A small encoder-decoder audio transcriber, trained from scratch.
Model: log mel input, encoder arch conformer, encoder activation gelu.
Data: trained on telephone keypad tones over noise or synthetic speech, 39062 training examples, 14.9 epochs.
Rows from block 3 of the audio encoder of a small encoder-decoder audio transcriber, named by matrix and row number. Rows with one number belong to one neuron. Each number is 128 + 32 x the weight over its row's rms, rounded and kept within 0 to 255. All counts start at 0.
After each neuron's rows are labels from the 100 clips, of 14976, where the neuron reaches its highest value: "strongest on" is what is common among them. Only what is clearly more common there than usual is listed. The data: telephone keypad tones over noise or synthetic speech. In brackets: how many of the 100.
# fc1: second MLP up (encoder.blocks.3.mlp.fc1.weight, 768x256), inputs 64-127
# fc2: second MLP down (encoder.blocks.3.mlp.fc2.weight, 256x768, transposed), outputs 64-127

fc1.621 [ 74 133 159 112 126 157  61 111 114 121 182 149  76 105 183 150 122 138 124 176 135 193 126 178 125 170 143 183  51 203 128 149 115 210  99 159  65 117 107 139 144 184 133 161  85  66 156  85 158 114  96 136 128 103 128  99  88  91 162  56 115 147  86  94]
fc2.621 [110 172  87 174 183 111 214 133 130 125  71 110 200 154  97 146 139 119 146 102 147 101 134  94 135 100 111  68 185  54 131 153 181  80 145 133 187 154 149 103 132  96 122 136 136 141 119 134 170 134 111 152 153 188 172 150 146 183 108 186 134 128 130 184]
strongest on: key "5" (87); first key: 5 (44); number of keys: 8 (28)

fc1.669 [142 140 113 125 119 180 116 140  98 116 178 163  94 146 148 203 172  80 100 183  98 142 123 140 105 127 148 147 118 191 105 141 147 156 162 167 128 130 114 121 190 105 145 111 190 121  85 211 180 153 147 123 111  81 111  88 126 139 125  80  33 155  89 118]
fc2.669 [152 175 140 161 125 130 148 106 122 166 100 133 218 155 122  68 123 109 124 123 203  76 134 165 153 142  80 191 138 121 122  97 121 101  94 119 146 126  72 163 127 130 109  82 122 156 128 109  93 106  35 127 139 181 129 118 148 137 190 211 138 162 179 132]
strongest on: number of keys: 9 (62); key "4" (56); key "B" (55)

fc1.320 [175 147 148 137 127 133  81 150 133 175 163 124 114 165 186 109 152 169 151 129 107 162 100 222  83 135 192 110 102 173 153 119 109 134 119 128 106 136 105 119 139 128 155 118 103  95 113  96 133  71 104 190 143 127 114 132  75 122 107  83  64 123 164 122]
fc2.320 [134 166 189 177 183 147 130 111  98 176 186 149 140 116 142 109 151  60 143  73 165 178  95 126 155 159 113  93  88 158 143  87 150 123 144 128 145 126  99 130 138 114 110  86  97 116  74  88 154 130 159 167 151 170 136 159 119 122 188  76 110 104 128  62]
strongest on: pink noise (45); white noise (42); clipping (39); number of keys: 4 (30)

fc1.18 [105 149 145 127 139 134 100 153 112 159 134 122 100 112 149 158 107 118 147 204  90 178 145 141  97 179 164 161  64 173 137 141 131 124 107 152  57 137 147 120 155 124 164 105  97  56 114 137 166  89 111 110 112 164  92  84  94 120 105 113  98  92 155 118]
fc2.18 [133 127 134 104  73  95 150 110 122  51 124 100 117 127 108 137  96 156 120 138 137 107 128 134 151 191 125 141 105  94 103 107 169  86  75 132 137 100  98 111  99 137 129 142  89 111 142 144 132 110  81 105  81 179 149  76 120 157 141 114 147 100  95 153]
strongest on: number of keys: 9 (35)

fc1.79 [160 167 174 148 138 150 104 146 186 171 135 151 120 150 186 147 147 146 135 128 131 151 107 255 120 155 178 129 101 130 141 148 143 145 139 124 100 158  75 149 110 104 175  69 132 124 124  87 143  94  94 195 155 131  96 149  92 112 130  65  90 115 160  97]
fc2.79 [127 134 159 159 165 149 169 104 107 255 151 160 126 125  99 131 131 107 141 102 135 131  90  95 144 169 113  92 130 123 141  71 138 126 134 124 159 134  76 150 140 137  76 165 112 121 103 117 117 113 239 161 143 155 151 167 120 127 195 116 118 115 145  78]
strongest on: pink noise (46); white noise (42); number of keys: 3 (36); clipping (33)

fc1.582 [143 135  86 113  85 152 119 153 158 146  94 110 124 103 152 174 101 162 145 195  90 170 167 137  86 145 115 162 125 133 109 104 129 136 117 153  87 168 139 146 168 104 181 106 146  87 151 123 139 121  93  74 132 108  89 117 120 162  69 153  81 105 146 175]
fc2.582 [127 187 107 190 137 121 153  85 108  60 151 161 155  99 142 137 134 130 129 126 222  97 140 162 130 146  98 160 142 151 110 140 175  90  80 139 112 143 130 134 122 160 133 113 146 105 101 148  99 153  71 145  67 147 163 127 107 165 122 112 139 124 119 119]
strongest on: key "5" (95); number of keys: 9 (58); number of keys: 8 (39)

fc1.123 [ 95  83 132  54 116 142  77 170 110 203 116 115  84 116 157 125 127 189  86 161 114 127  92 165  74 109 138 134 108 112 120 154  83 156 106 124  89 100 162 122 108 145 167 143 134 102 173 139 191 112 114  97 130  97 123  87 101  42  78 124 104 133 102 197]
fc2.123 [151 140 184 161 136 129 140 106 137 255 132 152  94 163 103 135  99 105 149 130 144 102  63 128 144 167 138 116 111 102 129 143 162  85 107 116 127 137  81 143 107 143  86 124  93 132 142 183  97 105 211 152 113 164 140  85 136 143 152  78 195 146 120  85]
strongest on: white noise (60); number of keys: 1 (49)

fc1.424 [139 118 110  89 118 141 112 138 184 117 139  85 136  96 171  99 142 100 142 128  88 133 114 190 174 106 144 175  88 143 147 128 126 132  84 182  95  93 111 154  95 139 148 159 143 120 161  94 149 161 110 128  84 127 138 126 138  60 124  88  95  72  47 147]
fc2.424 [142 156 128 135  98  80 199  78 156 127  72 122 154 174  73 145 109 113 146 116 158  65 125 111 143  74 123  78 111 120 139 188 144  91 133  65 191 154 100 121 105 130 121 180  99 167  57 191 137  96  97 133 145 171 166  75 142 153 186 125 191 157 154 117]
strongest on: first key: 9 (44); first key: 8 (37)

fc1.84 [134 108 133  84 140 114 102 188 145 167  95 164  66 152 141 143 103 165  93 172  58 150 118 136  55 138 167 118 139 145 127 150 115 127 179  98  97  91 151  93  92 131 156 137 124 114 136 146 168 127 112  99 173 116  80 115 132 110 123 168 118 167 153 170]
fc2.84 [113 115 103  81 132 111 136 103  87  58 129 118 153 113 188 123  97 136 118  98 236 148 130 106 164 151 142 161 122 109 139 114 110 120  80 148 129 105 131 162  79 131  94 102 152 139 129 113 120 156 124 121  66 132 143 128 101 112 147 142  92 101  82 160]
strongest on: number of keys: 7 (53)

fc1.422 [147 141 154 108 137 132 114 172 159 182 128 147 102 154 180 142 159 166 140 153  93 146  91 197  89 108 152  96 136 151 164 129 121 159 151 117 113 144 137 134 114 151 140 130 159 145 170  77 167 110 103 181 139  74  75 164 132  84 130 130  62 127 135 167]
fc2.422 [185 141 191 144 190 124 138 116  49  64 170 115 121 124  88 145 128 128 146 102 121 177 138 115 126 178 130  75 132 118 130  89 122 132 198  91 146 120 133  83  88 129 111 113  79  73 138 102 167  83  93 134 151 156 170 176 151 145 141 141 118 132 116  63]
strongest on: pink noise (53); white noise (43); clipping (37)

fc1.587 [128 111  54  86  69 177  32 144 126 157 145 114  81 120 176 154 116 191 139 199  92 133 145 201  84 110 145 125 125 120  92 111  71 161 121 131 118  96 145 136 124 174 158 169 108 101 189  60 187 131  69 145 142 102 138 120  96 127 121 111  38 172 117 154]
fc2.587 [145 182  97 133 126  72 176 122 134 127  73  99 156 132 105 147 112 103 142  97 208 124 106 149 172 113 105 127 166  83  96 123 142  84 103 105 124 136 105 128 128 119 108  92 134 136 107 141  84 156  90 113  72 204 154 118 130 166 140 137 186 113 108 166]
strongest on: number of keys: 1 (59); white noise (45)

fc1.696 [200 175 102 145 114 128  85 168 185 172 118 149  95 111 164 132 138 157 149 193 122 184 107 166  56 102 126 124 156 131 133 161 101 128 126 125  81 131 133 135 136 142 166  92 142 146 136 100 108  99  80 181 140 122  78 138 170  61 103 116 102 142 189 133]
fc2.696 [118 144 113 173 149 150 160 121 140  67 164 143 187 106 148 163 133 122 139 164 172 168 106 139 137 139 114 151 119 153 121 147 124 160 120 124 118 221 145 183 148 128 145 117 196 187 119  86 136 120 109 180 154 130 124 195 135 103 107 152 103 153 116 112]
strongest on: key "9" (94); number of keys: 9 (50)

fc1.62 [134 129 135 125  96 107 128 151 127 194  79 118 148 196 133 132 140 149 121 121  79  68 114 132  89  92 179  52 134 119 162 149 147 124 138 109 166 129 171 108 112 110 149 151 155 158 133 152 148 109 122 128 132 164 108 105 119 136  73 166 152 101 150 190]
fc2.62 [144 178 101 152 152 100 155  98 126  56 141 164 185 130 156 130 134 111 132 112 203 157 144  64 154 137 119 166 118 137 108 123 162 114  96 143 130 113 144 126 146 139 107 140 132 105 129 113 102 176 232 139  75 130 157 131 125 147 151 127 106 116 136 130]
strongest on: number of keys: 6 (29)

fc1.725 [148 160 128 125 144 133 102 156 181 155  90 149  95 100 155 126 142 162 193 189 123 170  64 201  55 143 132 122 150 115 144 107 136 116 138 121 121 149 139 114 113 159 160 126 195 121 168  66 109 111  75 156 124  88  94 156 170  45  88 140  86 149 143 157]
fc2.725 [110 114 133 153 126 137 194  88 117  50 176 128 156  78 105  52 133  88 140 143 159 120 111 132 180 147  48 145  87 166 132 123 135 137 104 124 159 206 127 198 117 121 111 144 164 165 116 120 161  87 108 155 136 102 134 151 128 111 137 121 107 144 113  64]
strongest on: key "9" (100); last key: 9 (50)

fc1.377 [140 119  79  93 100 163 101 141 188 129 127  73 148 102 181  96 144 150 139 132 107 141 113 227 138 146 143 156 106 102 109 119 132 161  99 164  95 122 126 145 115 164 158 130 148 107 169  65 147 143  79 141  99 157 119 108 122  99  91 115  73  93  75 156]
fc2.377 [131 148 120 141  95  72 203  96 169 111  80 123 157 173  77 143 122 112 137  93 147  80 115  84 152  62 136  84  99 136 137 151 155  67 121 105 174 137  90  91 103 108  93 172 101 141  66 192 121 130 157 127 120 170 179 115 142 143 181 115 168 133 154 126]
strongest on: key "9" (79); first key: 9 (41)

fc1.575 [117  96 147  96  87  97 105 193 120 185  79 139 104 204 127 127 126 174 111 156  78 125  98 132 107 100 159  96 139 126 160 161 116 122 166 101 139 119 170 108 118 133 151 158 133 152 164 147 162  99 115 112 146 134  94 104 106 118  86 142 141 151 139 188]
fc2.575 [115 176  86 139 131 107 145 114 112  84 130 148 190 136 156 138 108 104 125  98 186 139 156 101 148 122 141 166 113 179 106 166 147  90  56 152 130 133 138 140 103 121 110 141 127 180 100 122  98 164 214 146  81 122 152 117 122 129 138 123 118 125 154 147]
strongest on: number of keys: 3 (41); number of keys: 2 (31); first key: 9 (29)

fc1.113 [196 165  94 113  82 161  96 191 193 153 118 140 120 105 146 148 149 141 148 196 136 156 114 165  68  92 123  91 169 150 118  98 133 141 131 110 141 146 152 116 133 131 189 109 196 162 120  69 125 132  63 181 142  57  60 148 161  68 105 131  46 132 181 133]
fc2.113 [113 132 130 161 143 145 159  97 134  85 146 117 174 132 198 146 135 125 135 139 172 164 130 158 150 134 135 177 103 168 104 123 141 157 103 144 110 238 127 186 148 124 124 123 148 171 120 106 105 120 112 151 119 166 155 178 108 138  98 130 136 153 125  92]
strongest on: key "9" (93); number of keys: 8 (33); number of keys: 9 (33)

fc1.28 [113 103 132 104  99 144  93 164 122 175 101 135  92 137 131 137 128 179 148 206  94 138 108 159  94 109 136 125  48 182 140 169 119 139 140 108 127 183 133 108  93 176 170 153 144 103 202 141 169 137 115 107 133  69 109  99  98 111 110 127  78 108 110 164]
fc2.28 [122 159 111 148 164  93 197  93  98 146 128  86 179 165 131 145 101 139 124 119 180 128 114 126 177 145 149 133 139  83  86 122 154 112 119 130 125 103 109 183 123 136 115 120 139 158 140 106 104 162 141 119 123 221 165 100 130 173 150 141 172 130  97 167]
strongest on: pink noise (42); number of keys: 2 (39); white noise (37); number of keys: 1 (34)

fc1.719 [130 103 142 106  57 106 114 184 130 163 103 135 110 202 132  60 125 198 165 168 140 123  75 131  84 131 139  71 134 131 152  94 164 109 154  93 161 189 130 134 106 138 130 139 183 125 205 106 182 101 126 135 172  97 126 120 114 137  91 172 103 169 174 188]
fc2.719 [122 149 136 184 154  88 205  66  94  90 137 110 202 148 112 119 122  78 122  73 171  93 151  82 224 119 109 126 125  97 152 144 146  79  82 148 133 120 125 137 123 106 100 129 141 137 106 158 152 139 190 127  82 152 155 116 121 174 125 120 154  67 118 130]
strongest on: key "4" (86); first key: 4 (51)

fc1.464 [153 133 156 117  85 115 113 181 141 196  78 151 128 190 137 140 112 162 125 164  95 100  91 133  63 115 165  64 126 133 164 160 139 115 146  92 164 142 157 106 104 122 150 160 149 151 169 149 171  94 122 137 151 159  89 111 128 127  68 161 149 129 165 153]
fc2.464 [114 177 112 149 189 116 145  88 114  83 150 161 184 107 161 140 122 129 114  87 216 138 150  69 150 138 135 141 125 163  96 132 164  80  90 154 117 134 163 134 119 121 124 137 120 149  96 125  75 155 194 126  81 122 157 145 118 137 124 140 123 125 141 136]
strongest on: first key: 9 (47); number of keys: 3 (41); first key: # (28)

fc1.646 [118  77 110  57 108 118 101 160 111 210 110 137  59 144 139 105 111 164 103 149  97 112 149 127  62 121 141 127 152 133 115 161  89 127 163  89 133  94 176  95  97 122 183 124 162 137 140 157 148 134 119 105 147  96 105 129  86 110 118 160 113 156 181 171]
fc2.646 [133 148  66 136 143  94 135  84  99  48 131 103 154 133 177 178 102 146 118 131 216 127 158 104 186 117 157 155 115 133  92 116 145  97  93 147 172 106 119 146  65 154 121 165 136 138 159 130 143 174 161 133  87 166 193 104 128 159 161 111 130 123  74 146]
strongest on: number of keys: 6 (44); number of keys: 5 (36)

fc1.650 [174 167 129 128 116 178  67 184 134 149 148 125 149 135 170 131 158 144 127 150 119 191 142 182  77 113 148  81 110 148 106 119 140 117 123 118 133 187 195 125 136 126 196 100 162  77 142  95 150 156  94 178 121  85  90  93 125 130 127 107  64 140 152 137]
fc2.650 [166 133 120 125 126  96 185  99 149 103  90 105 136 150 108 158 104 131 160  90 162 103 108 152 195 148 111 173 180  79 100 113 145 100  76 156 106  78  92 138 126 155 119 157 103 136 107  98  90 142  77 105 100 135 143 107 134 183 140 149 161 172  82 172]
strongest on: key "4" (64); number of keys: 9 (32); number of keys: 8 (31)

fc1.626 [133 123 144 103 110 166  95 151 150 178 160 153  81 155 145 113 110 208 142 141 120 147  92 178  93 143 140 122 119 159 138  91 145 200 186  96 123 108 112 145 126 158 102 144  98 114 156  74 127  94 115 168 204  55  84 159  70 135 151 145  76 169 140 119]
fc2.626 [108 156 149 158 161 145 217 129  79 183 149  83 165 112  61 162 132 100 136 114 115  82 114  80 172 126  76  93 167 109  88  74 133 133 144  92 161 126 141 140 171 120 127  67 146 120  77 113 123 137 191 146 115 131 132 138 129 149 179 138  80  70 143 150]
strongest on: key "4" (57); number of keys: 5 (28); last key: 4 (26)

fc1.166 [150 149 154 121 147 153 116 144 189 151 131 122 123 144 223 148 130 175 113 131 146 145 107 255  95 163 203 152 106 104  98 156 119 142 116 134  78 133 113 150 101 150 167  97 163 117 129  91 132 105  74 164 129 146 134 137 112  70  97  95  94 126 147 141]
fc2.166 [117 112 152 153 143 151 152  95 137 216 172 170 103 152  97 138 128 104 138 146 103 140 102  82 167 134 106 119 107 135 140  96 131 134 143 126 166 144  62 154 127 149  76 183 100 131 137  98 157 127 200 148 164 150 168 162 140 140 203 115 131 167  94  60]
strongest on: pink noise (42)

fc1.440 [156 132 131 111 136 136  57 111 115 137 166 137 109 125 172 172 138 142 120 176  98 179 143 199 122 140 170 143  67 214 117 147  87 211 115 163 119 103 130 147 133 174 143 192 106  97 127  73 158 134  95 163 124  95 101 109 104  90 170  67  88 163  78  96]
fc2.440 [143 134 153 168 148  76 212 103 113  78  72  97 198 186 127 137 138 109 131  81 165  72 127 109 156 155 132  62 148  75 121 199 150  75  91 133 141 133 128 127  87 103 132 125 145 145  81 136 186 113 156 177  98 171 141  99 139 172 125 110 126 108 144 178]
strongest on: pink noise (37); number of keys: 1 (35)

fc1.75 [164 157 167 154 118 108  91 148 128 163 110 166 118 169 183 106 147 187 166 194 129 118  67 191  43 141 175 106 130 165 142 159 137 100 125  95 145 135 144  93 104 177 177 113 123 126 166 143 112  67  68 158 134 108 118  94 119 113  56 114 145 138 188 122]
fc2.75 [127  93 163 105 120 151  92 144 123  75 202 130 129 109 124  84 115  38 154  73 114 176  99 127 192 163 108 161  85 158 159  79 105 160  95 117 115 135  79 143 164 145 114 144  98 117 120  69 144 117 102 155 114 122 102 171 145  99 153 100 145 109  77  46]
strongest on: key "4" (95); last key: 4 (49)

fc1.73 [105 114 148  92 123 151  79 142 165 170 146 167  71 133 151 120  87 180 105 150  96 153  83 146  92 122 159 103 125 161 180 104 135 192 158  81 110  91 113 126 111 124  88 178  93 117 163  88 173  95 117 147 197  88  98 164  97  78 115 136  99 162 127 109]
fc2.73 [144 134  71 110 114 113 148 137  73 157  77  69 153  86 116 147 113 113 141 103 122 148 162 158 136 108  71 125 136  66  74 122  98 120 118 129 139 119 182 138 173  82 163  98 153 129  69 127  65 139  84 115  78 173 124 113 104 145 124 158 122  77 123 182]
strongest on: number of keys: 7 (51)

fc1.117 [133  79 104  65 125  97  84 153 133 156  84 128  68 162 149 117  96 191 114 160  76 143 133 141  58 140 195 138 165 122 148 134  85 128 182  96 115  77 162 108 102 123 161 136  87 116 149 127 142 116 102 104 155 115 100 114  81 116  99 162 100 153 123 166]
fc2.117 [144 153 113 109 143  99 124 142  89  26 140 128 155 105 184 148 110 148  78 107 221 131 134 174 119 151 125 148 141 127 116 158 120 109  68 143 107 104 153 174  96 109 122  82 145 168 120 132 174 118  39 146 117 163 138 125 108  82 122 124 110 130 147 169]
strongest on: number of keys: 7 (70); key "*" (55); first key: * (35)

fc1.108 [167 162 119 146 122 153  77 158 160 151  92 137 115 104 152 182 140 154 160 183 123 157 131 156  23  92 125  99 154 111 120 172 102 164 131 125  70 155 156 126 175 120 203  97 159 124 110 123 100  94  78 120 148  99  67 147 151  91  73 128 154 127 183 118]
fc2.108 [109 157  98 157 152 159  98 117  76 110 174 114 159  80 137 123 147 110 135 132 182 125 135 144 122 107  80 171  99 165  79 124  80 124  93 158  90 135 173 144 173 131 190  94 153 114  86 121  86 142  89 146  86 103 129 144 129 100 110  87  98 117 142  82]
strongest on: key "9" (98); number of keys: 9 (59); number of keys: 8 (36)

fc1.435 [119 209 114 151 106 161 121 122 106 146 162 120 102 145 140  96 122 101 135 176  91 144 127 139 138 109 131 150  77 198 122 135 127 120 132 111  87 140 142 107 205 111 132  76 173 144 128 100 217 128 145 149 139 142 160 108 109 126 153  79  98 134 113 132]
fc2.435 [163 157 124 173 129 152 156 123 124 124 144 118 164 154 129 155 114 154 101 129 196 142 136 165 132 112  80 173 162 115 109 104 134 142 140 123 119 124 109 180 144 151 149 108 100 136 105  90  93 107  29 124 157 151 162 190 165 139 138 133 153 196 124 106]
strongest on: key "A" (71); key "B" (66); number of keys: 8 (33)

fc1.149 [ 96  97 161 110 102 102 128 190 113 184  93 145 141 239 124 105 143 155 100 135 119 103 101 121 102  93 145 122 150 111 183 173 117 103 177 108 170 143 170  91 138 106 145 124 127 155 143 153 147  91 129  96 155 136 118  94 112 136 108 159 143 148 165 201]
fc2.149 [112 174 124 191 166  93 185  83 120 112 115 146 166 159 112 160 132  96 129 107 178  88 135  58 146 118 118 111 114 127 125 152 187  45  91 141 164 149 129  86  98 119 117 132 127 152 108 189 131 125 255 133  86 135 162  85 143 155 135 111 164 134 142 116]
strongest on: number of keys: 3 (34)

fc1.77 [173 176 153 144 141 149 100 149 177 172 145 159  94 156 173 113 145 170 133 138 157 173 109 255 107 155 146 136 111 142 150 135 147 113 131 130  89 159  89 135 116 119 128  92 119 116 135  87 133  88 102 197 151 108 118 149 104 116 134  67  88 136 199 113]
fc2.77 [136 143 178 154 164 155 184 106 108 255 178 159 134 127 115 120 124 101 148  96 118 137  83  94 144 159 114  94 116 134 142  64 133 129 124 132 153 129  81 155 137 125  88 143 128 136 100  94 149 124 255 157 145 144 140 174 119 123 215 106  97 114 130  84]
strongest on: pink noise (54); number of keys: 2 (38); white noise (37); clipping (30)

fc1.623 [145 136 138 122 146 145 108 135 173 153 119 118 119 120 195 129 129 177 107 149 140 141 110 255 102 174 168 161 134  89 118 180 123 137 113 137  90 134  88 152  89 153 172 101 142 121 132  93 131  96  76 171 128 154 108 155  93  88 124  61  93  93 141 144]
fc2.623 [122 122 143 160 131 140 150 100 124 214 167 156 131 139 104 128 120  99 124 106 116 129 115  68 164 125 109  82 130 144 144  88 145 121 139 122 196 117  84 143  99 121  64 197 110 150 132 117 165 136 224 153 151 128 164 168 138 137 204 136 141 145 120  97]
strongest on: white noise (41); pink noise (40); last key: # (32); number of keys: 3 (29)

fc1.59 [110 122 130 127 123 137  29 140 126 148 137 152  69 142 180 144  88 191 135 179  74 141 156 180  70 166 164 106 142 132 153 119 119 170 154 152  70 124 138 146 120 126 131 173  97 113 163  98 177  57  47 134 163 104  91 154 135 126 102 129 109 170 142 135]
fc2.59 [134 168 154 172 143 115 136 114 118 163 128 125 145 151 127 132 116  89 141 131 154 168  93 164 178 146  91 151 138  90 125  99 118  73 107 111 119 130 104 120 171 123 104  67 134 110 134 126  91 147 101 142 112 181 157 136 147 149 121 117 170 133 121 107]
strongest on: number of keys: 1 (33); number of keys: 2 (28)

fc1.21 [111  63 129  51 104 109 117 162 107 192 115 119  75 147 136 114  74 164  96 176  90 111 141 134  63 132 158 142 130 121 128 148  93 133 141 104  94 114 155 122  96 130 170 119 137 110 140 163 150 124 105  87 140 100 114 100  84 109 102 159 102 130 161 174]
fc2.21 [129 135 107 119 137  84 157  76 106  67 128 116 153 126 131 176  80 147 125 128 214 107  99  94 158 129 177 135 106 143 106 151 152 110  85 126 152 137 117 151  71 160  98 131 140 173 134 137 143 133 167 163  95 196 174  84 139 119 167  95 128  96  81 134]
strongest on: number of keys: 6 (40); number of keys: 5 (35); first key: # (29); first key: 0 (28)

fc1.365 [170 112 107  68 104 152  81 187 137 180 155 122 123 136 169 130  83 147 127 134 102 165 114 134  94 146 177 121 118 142 150  46  93 173 134 100 150  78 103 126 140 110 134 167  91  91 141  61 126 138  99 115 163 113  79 152 120 112  96 153 113 112 127  95]
fc2.365 [134  95 135 100 106 130 119 107  82  58 118  85 156  86 135 130  73 150 123 111 197 111 115 121 133 159 103 117 121 118 102 163 101 133  61  98 110 170 125 180  81 136 140  67 142 150 128 118 147  77 141 196 116 153 105 100 131  75 171  61 123 140 119 114]
strongest on: number of keys: 6 (51)

fc1.461 [110  87 136  70  92  91 106 171 118 183  90 133  86 187 135 114 102 199 107 185  78 130 113 131  92 122 152 121 120 143 142 168  83 130 176 100 122 113 168 112 111 133 149 158 138 148 171 142 176 117 121 111 154 122 107 102  70 112 114 165 122 162 147 180]
fc2.461 [116 163  84 156 139 103 145 103  94  80 145 106 198 153 170 163 106 124 110 102 231 119 150  91 162 117 158 136 112 145 101 124 164 102  61 157 163 160 129 136  99 111 121 120 138 169 117 119 140 150 185 141  97 147 169 106 101 131 148 108  97 112 121 140]
strongest on: number of keys: 3 (34); number of keys: 2 (31)

fc1.42 [155 155 148 153  96 117  89 148 150 152 113 166  85 158 158 116 123 205 179 149 124 149  64 209  96 143 135 104 136 130 170 148 122 121 163 109  83 140  96 112  69 177 118 118 105 112 196  74 148  84 109 205 161 120 117 138  90 123 116 118 105 162 165 138]
fc2.42 [123 161 171 197 158 132 196 110  78 145 193 148 157  97 119 114 116 111 137 142 139 129  86 110 164 144 102  89 137 154 172 120 127 131 144 103 202 137 133 150  99 118  94 124 164 156 102 110 174  81 179 172 144 128 123 187 130  98 198 154  96 111 140 103]
strongest on: key "4" (100); last key: 4 (85); first key: 4 (30); number of keys: 2 (26)

fc1.552 [194 155 152 126 157 131 104 139 186 157  97 143  78 114 142 148 132 148 180 190 102 176  74 156  77 122 132 150  89 150 165 192  84 153 115 146  34 116 116 110 139 162 146 132 160 152 112 140 115  91 101 130 124 106 105 147 165  50 117 150 141 108 135 141]
fc2.552 [122 146  90 138 115 116 184 125 137  94 103 125 165  95 103 135 142  90 119 118 165 127 100 109 130  96  64 151 193 109  98 132 120 105 116  83 162 168 132 122 124 123 170 101 189 176 112  92  78 176 124 153 124 128 140 163 130 147 114 142 122 139 140 131]
strongest on: key "9" (98); last key: 9 (37)

fc1.88 [110 122  95  87  70  93 110 151 132 151  74  79 103 147 138 129 153 136 135 146 100  88 116 155 106  93 145  86 150 108 139 142 145 113 110 147 167 131 176  97 121 137 181 165 167 153 180 137 132 148  96 158  93 139 136  84 143 127  79 118 125 117 113 216]
fc2.88 [166 149 117 135  98  80 161 103  89  95 146 115 157 140 132 159 111  92 137  92 178  84 144 156 192 152 102 151  92 115 102 144 131 132  58 158 102 119 127 174 127 146 133 152 104 136 102 110  88 136 128 131  87 100 152 110 124 168 179  90 192 116  93 116]
strongest on: number of keys: 7 (41); number of keys: 6 (38)

fc1.12 [ 94 124 177 127 172 107  66 141 121 149 147 114  83  99 201 119  88 157  96 170 109 118 164 182  80 181 133 101 123 100 125 139 124 165 124 138  90 104 140 164  91 128 129 159 100 148 137  97 127  75  61 136 124 102  62 165 149 130 128 123 130 146 103 143]
fc2.12 [ 82 103 124 121 145 117 164 135 149  76 163 149 144 131 131 100 113  87 118 102 145 125  97 152 146 142 168 174 128 162 112  62 117 143 105  98 119 162 128 166 111 165 157 118 178 188 128  60 117 173  99 194 118 109 110 193 193  85 185 128  79 130 129  87]
strongest on: key "A" (97); last key: A (69)

fc1.333 [104 140  68 115 108 159  71 202 146 124 141 136 126  97 209 121 103 191 134 210 131 186 124 191  80 139 115 115 149 126 110  51 152 151 115 125 131 178 151 172 130 158 165 131 180 121 205  25 132 127  79 172 137 121  97 148 137 122  63 163  79 161 171 156]
fc2.333 [130 144 146 161 129  87 221  96 142  56 154 127 144 125 100 101 131  60 147 112 136 115 123 104 189 110 127 117  87 150 141 151 169 108  93 141 137 163  81 142 115 119  76 161 141 156 105 164 170 156 161 115  95 139 154 121 169 121 142 119 151 131  57 103]
strongest on: key "5" (62)

fc1.525 [111 141  70 101  77 132  39 161 127 147 129  69 124 134 176 158 141 174 149 173  82 154 147 170  98  80 134 102 112 126  78  98  81 148 135 144 121 123 190 130 152 145 170 140 116 102 183  70 175 155  92 118 139 121 137 119 103 128  97 139  64 135 131 178]
fc2.525 [154 126 135 126 124  96 186  95 134 122 109 123 126 142 135 124 123 119 129  86 219 127 108 148 179 161  95 167 157  88  90 124 149 111  92 126 106 105  76 179 121 119 105 100 112 148  99 139  90 129  86 117 117 171 152 104 124 163 166 126 177 141 115 128]
strongest on: number of keys: 9 (34); first key: C (27)

fc1.451 [112  83 119  70  94  84 113 176 116 195 104 139 104 188 140 103 105 184 100 186  87 128 101 128 112  98 141 120 147 143 150 141  91 126 187  98 131 107 175 114 123 118 152 147 147 138 179 124 167 126 118 119 159  83  96 114  85 112 107 151 101 172 148 198]
fc2.451 [123 157  86 140 144 117 156 108  93  71 148 106 219 156 154 163 111 144 104 101 219 117 155  82 157 111 153 143 134 142  98 168 175  91  63 165 140 148 133 151 105 116 113 118 133 158 121 117 163 150 166 129 105 145 167 101 107 136 127 143 137 125 116 148]
strongest on: number of keys: 6 (33)

fc1.382 [ 95 140 147 132 129 149 109 134 130 146 142 156  93  85 168 190 115 130 134 196 113 144 142 143 100 190 114 155 104 163 127 143 138 154 110 170  74 154 117 133 162 100 154 105 105 109 119 141 125  95  77  91 116  73  73 124  95 156 136  92 105  96 124 141]
fc2.382 [111 174 113 167 155 134 175  87 114  95 157 137 158 112 151 110 120 141 106 117 228 128 147 136 154 133 103 137 118 162 113 109 193 131 106 127 151 131 113 148 123 138  91 121 158 142 119 118 116 172  91 151 110 190 168 146  90 190 111 138 143  73  92 145]
strongest on: key "5" (99); number of keys: 9 (53); first key: 5 (50); number of keys: 8 (40)

fc1.232 [124 146  75  93  89 123 120 200 151 152 109 117 137 138 153 121 118 148 143 171 100 134 129 138  77  88 138 100 174 113 156  58 124 160 165 107 155 137 135 131 154  94 133 165 202 163 134  58  82 140 100 145 177  98  71 193 173 102  86 193 106 141 135 185]
fc2.232 [148 150 113 156 148 119 164  91 100  98 139 119 162  90 147 137 116  78 136 108 208 141 127 124 155 162  98 192 122 128  83  96 106  95  68 141  90 176 115 143 143 115 150  83 131 147  80 174  92 134 108 137  92 127 146 115 120 144 122  79  97 117 147 101]
strongest on: number of keys: 9 (35)